A small self-supervised image encoder, trained from scratch.
Training: adamw at rate 0.0015, 7900 steps.
Rows from block 4 of a small self-supervised image encoder, named by matrix and row number. Rows with one number belong to one neuron. Each number is 128 + 32 x the weight over its row's rms, rounded and kept within 0 to 255. All counts start at 0. Numbers have three digits each.
After each neuron's rows are labels from the 100 images, of 14848, where the neuron reaches its highest value: "top examples" is what is common among them. Only what is clearly more common there than usual is listed. The data: simulated stained blood smears.
# fc1: MLP up (model.blocks.4.mlp.fc1.weight, 288x96), inputs 0-95
# fc2: MLP down (model.blocks.4.mlp.fc2.weight, 96x288, transposed), outputs 0-95

fc1.127:184094190155136131121103149169129114130152148116100160174108094117167160115184170153132108119123094132190152139128086133146113111086126084133154144057201077096083118078111101113120075151106142133115097169141146160141059160151181122167109095163107146167138124142122040096140125156131179159
fc2.127:139123149137103086103126098084130120125122096101124111122162134180157126147162126197089150115109123110146171076141120112159067113099119083113064167061105097132116140103196153076159115155137127150120112142087110183184154184185106153141148145136176172097099143170076065144085089145145079133
top examples: band-shaped nucleus

fc1.242:150094109184175123146047179134116141132101112181101093188104133086172121085116190156167103157130171136068134163142118172135148061150156159156118142076111127101094073154121100077103132118166167140130107139121113131168129141183166128090106136090144148180083144129140099134139172158160068130
fc2.242:134114070172112105139103106100058202120153088128140119118104129130099139130047148086142182111111131131123149148130155181103170155139113130168164110173144132065119082147195137187140133135107112120137168177105114132086061126099089067125185135134120099116062114094094133082114103145086111142
top examples: crescents

fc1.245:132166123138097156118180134147100154156088082184143117169087150080182107128081182114136144115128094140121114158128099092108105163131143094161126098083073104121164175149100080154089080102145106096150173186133089182102087169100117145171153153108086126111137053108084158123196168127125128163
fc2.245:086052123128166090107100148147126154113136161103131058080189172133150145116081098113085169094150178126123139170125133175110119142085164144106111144097169085124213113165141132113128113110132142167140122127165062118175112137164115149143158157124110057090180123088153197091153117122102135166
top examples: crescents

fc1.223:126121094131132128132153187139112164058136123094104100102034134149139095109131103151193104191096140126112162084096127120149138109145102133125179081133232105126062127078138123139130121138094148148167092098095107140144121123094117188134041166134152132108129115169182127105117163153110160118
fc2.223:158155055188107104110112158149119162162155111192090104092108098110155146099113123157183144143109101153182168153136105069155142141171145129089102099152129144162147141113107089110157128099061171162143085116181143054098126095156113126203116146134095141209137085071142149116105131110131137132
top examples: crescents

fc1.240:161070184132139134173142090117140111137083115107139117156109093035125139149132135144173148097113109162191093141113163152164131113076132126159138145059100161113142164097109156087128160151139085117172101107145171108148106133092125153071121130105036162114159135133142123078111109128116150230
fc2.240:127199165129110124062136153098129139117180153162113061135209114123090134096089102129161133154113114155117152145147145135148146128148169124094055071140138108159079164130182137163139166128130104156124099137104090194109183185116128170106190154124140125129114121124169133201152150070127133174
top examples: band-shaped nucleus; discs

fc1.192:112102177113084159110132102103152133114134127131159171129145059127112139074153152153146108210121096100095156154086077120105137099152139077118174152083112119157060074117190203094080170104117130187134122156169140149132108188135131181107078139168163142149136086101111113139115106117113102169
fc2.192:105193127141109109107162133149164201063137127152144133069121152145135140148172127091164077124148124159208144072190119141132103149098089112137118160067174113146196092111087129153154142086138123111167146133150182137157113114139111200147175142155168131139118176104132075142111129142094184139
top examples: band-shaped nucleus

fc1.220:143146146113103123129179128160129084121177129171124134092090165111193097129147152154131080150069127096147137127107139071169153108166149132147107097124144141152108143164112152175152113131036165121175073136116082077117165161182143176146078076093112095076149116147085159148077144077147131171
fc2.220:098145191150146139149136132074117157112171138088126165120163107093101154177136022118153156152116065140146122074110172108059086061077112158106093107107137148122100132078143108136139119103095123124122102132118100128040144093173174111151154117114132140140120152164188173179162118130128129120
top examples: crescents

fc1.150:173073064119232162122126125155132105102098133079118179079146127154086086087147102103199110125155146144084138065117133158139097085122123158127145182142155131139111140128122058103142177126091166127103104082156127098160101143213120147105118116131134147112165153161153120114100160175098133107
fc2.150:094147120117148097097121127102130119162127159090137170113095119079082141171117154092146154093111075137141124206123079128150108061121107143125118163077097157143101170141118186071105118143152143153136088157096068188128079142186105130159075108130119124110174196127169109122122096104136061069
top examples: crescents; ovals

fc1.146:115124168097127136113135136163078159144159216160160106107121170145118104139169132056072109113115095119164105138061097152123126148137167091167143120100098154172181103142101134116086094098150133128138102130141181180101086107115074193170132136109140090118148190145200187077135099122120124132
fc2.146:085100124097157088105116106076115113154162120144212181136147105107135087104152169119165067115126182055166202117143140110090092094151079173128076093092100117148136088144136145094142079086139146119143145134079126050077122169135125162125173111093135116124129115123140174101102153143116170114
top examples: crescents

fc1.46:167128056070141105091202087142150100168174076106074130199133092121118157132094070112146113113125136174117151128124088119177137156147164118125163141120102142114150150146131104119142110139086095141155098093129114052163141128160121100100124055115179151129128179136120176073129144130087146055
fc2.46:128118138108118100152151153075084154097092094104140104085176138175188106166120127113158125147151103127155131151100178196169090172074092120117168161106139112121087210115119142102121110142141201106132182148113108118158095135175176157156151132085128134140167133185053096097149110123133163075
top examples: crescents; round nucleus

fc1.271:160121194144112108091157151171095136144172130084135059114161158080128066094109140150133136098109205143083117137147133119168056185182079165150139140156097128136113091150168158115136131122134135111114110125133089093084141153101096077113128063179164130088090141149081162074142167115134160109
fc2.271:163161149162067157108144091111131090082143138127098175136077163125137121097174135094117145160049175120170103165139149126139153162090177132073159152159176112149082103153112110131099141138132142146131133111151108105110183146116133076096048121097075112092147108080173128119055110148181130073
top examples: band-shaped nucleus

fc1.1:162142153086062108099099082169135132126104119124108143121146144068086179161076119142077123129137111141104128143195118109154095110084132102088140157096095130161091117197123183147105151129090097170204122109088119160096107152088131144105180081143184120159137193140087120106082084140141175132
fc2.1:149152160167128114136086145096170104104140097162091150141089172113105147133135118194135130117049105179106209074137155112142145122164109089164098163127152107113108092110151142163153183022105155123124105097127159133135163160123091085121128087160127124200148128090136172167107168116107094160
top examples: band-shaped nucleus